config.toml
arch = "unet"
model = "model that predicts nearness at each pixel"
dataset = "made-up ball-and-stick molecule models"
train_examples = 195000
image_size = 64
crop_scale_min = 1
horizontal_flip = false
translate = 0.12
color_jitter = 0.2
cutout = 0.4
norm = "groupnorm"
activation = "silu"
weight_standardization = false
channel_attention = "se"
pixel_unshuffle = 2
widths = [96, 192, 192, 192]
blocks_per_level = 2
block = "bottleneck"
dropout = 0.1
attention = true
upsampling = "transposed_conv"
loss = "mse"
targets = "nearness"
init = "trunc_normal_002"
residual_init = "none"
optimizer = "muon"
muon_scale = "original"
lr = 0.017
momentum = 0.98
nesterov = false
orthogonalizer = "newton_schulz_5"
adamw_lr_other_params = 0.0015
grad_clip = 1.0
steps = 6600
batch_size = 48
epochs = 1.6
lr_schedule = "wsd"
decay_fraction = 0.3
final_lr_fraction = 0
warmup_steps = 130
weight_decay = 0.07
adamw_weight_decay_other_params = 0.05
Rows from block 2 of a small model that predicts nearness at each pixel, named by matrix and row number. Rows with one number belong to one channel. Each number is 128 + 32 x the weight over its row's rms, rounded and kept within 0 to 255. All counts start at 0.
After each channel's rows are labels from the 100 images, of 14976, where the channel reaches its highest value: "strongest on" is what is common among them. Only what is clearly more common there than usual is listed. The data: made-up ball-and-stick molecule models.
# convs1: 3x3 conv (model.enc.1.0.convs.1.weight, 96x96x3x3, each kernel summed), inputs 0-95
# convs2: expand pointwise conv (model.enc.1.0.convs.2.weight, 192x96x1x1, transposed), outputs 0-95

convs1.13 [ 85 136 126 111 123 226  99 132 136 225 113 125 146 143 106  94 136 120 127 122 167 167 141 130 124  74 132  83 166 162 178 155 132  86 145 134 104 113 130  96 129  89  57 102 178 105 131 167 136 133  74 135 103  91 136 146 103 128  81 135 123 160 146  61  93 117  95 142 138 175 191 158  72  91 127  96  85 118 152 128 142 118 156 142 175 103 122 195 116 134 123 154 111 106  98 114]
convs2.13 [105 134 148 137  79 165 171 165 129  85 162 175 115 156 180 132 176 125 118 124  86 127 128 101  89  91 212  80 132 129  64 157 130  68  98 128 114 132 158 176 175 132 129 135 134  81 129  86 117 130 132  67  73  94 156 148  55 139 142 107 143 141 128  45  80 128  96 112 171  88 177 145 127 129 124  87 165 176 150 169 129 144 146  82 128 125 128 133 127 128 129 125 123 123 117 152]
strongest on: small balls on sticks

convs1.14 [173  76 151 132 142 112 176 118 143 141 153 147  95 125 110  84  81 136  73 120 173 199  93 162 183 109 113  78  87 136 148 130 112  97 145  88 245 141 189 118 119  78 124 136 132 129 114 123 124 191 139 110 168 125  78  55 109 130 130 108  69 149 155 120 105 121 131  88 148 129 133 137 155 121 193 152 135 143 144  89  94  83 126  98 138 129 139 121 154 120  95  90  98 109 125 122]
convs2.14 [203 128 139 125 104  88 130 108 128  80 115 124 107 112 221 138  91 130 106 129  49 129 129 143 102 147  82  77 132 128 104 135 128 103 125 128  99 121 107  77  87 113 128 100 124 104 127 167 114 129 119 134 157 162  91 101 151 104 179 149  92 124 129  87 107 127 140 211  81  99 104  95 129 127 128 102 167  98 152 101 124 101 121  95 113 130 129 129 154 128 127 126  99 133 134 242]
strongest on: small balls on sticks; balls: three

convs1.88 [ 77 127 107 127 164  93  63 134 161 203  93 148 186 120 115   9 113 129 141 152 198  90 138 141 188  80 138 103 113 112  98 107 116  86 116 119 104 135 163  94 122  89 139 105 160 106 148 108 112  80  75 127 102  84 137  90 164 156 119 157 103 170  82  90  94 129 139 144 115 100 114 132  96 133 114 127  63 133 103 144 137 120 125 110 121  93 110  86  72 109 119 125 134 150 101 105]
convs2.88 [103 131 101 181  98 132 130 192 129 124 117 136 123 106 150 139  80 130 109 132 164 127 129 125 166 132 128  78 120 129  92 158 127 113 179 129 107 133 148 137 150  96 127 141 150 113 127 189 127 128 131  85 174  82 121 127 126 157 114 157  64 125 125  45 170 132 137  76 145  73 192 245 128 128 130 118  95 124  97 127 129 163 150 135 113 125 129 132 213 128 128 129 155 164  68 109]
strongest on: space-filling

convs1.73 [177 145 161 117 115  96  92  80 155  30  85 121  20 152  89 138 155 122 167 151  72 138 102 106 118 139 122  96  80 119 120 119 119 133 105  55 107 105 133  77 148 112  76  89  98 118  88 129 132 121 145 106  94 121 160  89 114 138 126 126  88 102 135 153  93  98 155 123 125  72 141  87 145 117 120  96 132 116 110 113 124  63 126 147  94 149  59 125 159 118 169 161 168 161 126 133]
convs2.73 [118 128 216 143 142 183 149 139 130 103 129  90  81 138  65 106 157 127  99 127  91 129 128 128  66  14 125  97 125 130 121 125 127 145 145 128 163 152 132 130 153 106 128 168  67  94 128 142 112 128 127 111 108  72 202 158 154 141 144 100 177 127 129  98 230 126 115 108  92 137 146  76 127 127 126 127 207 107  67 106 128 139 136 219 135 127 128 129 178 128 128 125 132 148 113 113]
strongest on: small balls on sticks

convs1.51 [114 125 137 147 141 149 105 159 153  81 138 148 139  94 141 150 154 167  80 158 121 100 173 139 182 168 153 157 132 154 118 158 162 143 193 129 127 198 106 207  83 198 110 203 178 112 201 122 133 150 123 125 116 122 130 106 158 133 158 153 155 175 107 102 166 156 162 134  97 158 116 128 187  89 118 165 117 122 136 139 126 161 132 120 149 156 155 195 192 159 104 135  88 116 159 141]
convs2.51 [100 131  85 118 126  68 132  99 126 125 175 123  89 129 146 121 109 129 142 136 205 127 127 130  87 110 133  91 125 127 122 141 129 110 139 124 181 141 145 152 183 200 129 177  81 170 127 151 122 130 123  79  93 100  72 101 146 117 124 100 166 109 139 131 123 129 150  82 109 135 130  86 127 128 127 106  51  99 140 100 127  51  93  53  80 127 130 130  84 128 128 125 141 185 142 128]
strongest on: small balls on sticks; balls: three

convs1.67 [196 120 134 152 127 146 156 109 120 115 151 144 148 107 161 102  97 129  63  82  86 131 123 146  81 151  96 122  95  97  50 123 132 162 117 185 220 106 142 103 110  96 216 126 126 102 202 132 116 133 153 115 162 140 155 105 133 102 138 108  90  99 145 165 148 127 137 104 121 110 130 112 132  82 132 115  90 139  99 161 117 204 114 152 126 123 182  36  83 131 124 134 120 147 146 121]
convs2.67 [141 129  97 229  99 153  96 166 126  75 154 100  99 121 104  95 128 126 128 150  62 129 128 139 171 107 188 151 141 128 213  83 129  90 151 131 138 139  90 214  80 151 129 116 130 181 129 129 129 128 113  94 125 149 114 126  77 156 144 120 175 137 131  51 105 127 185 163  90 132 133 107 128 128 127 133 106 147  83  88 132 117 198 156 172 127 129 125 162 128 127 129  83 138 175 150]
strongest on: small balls on sticks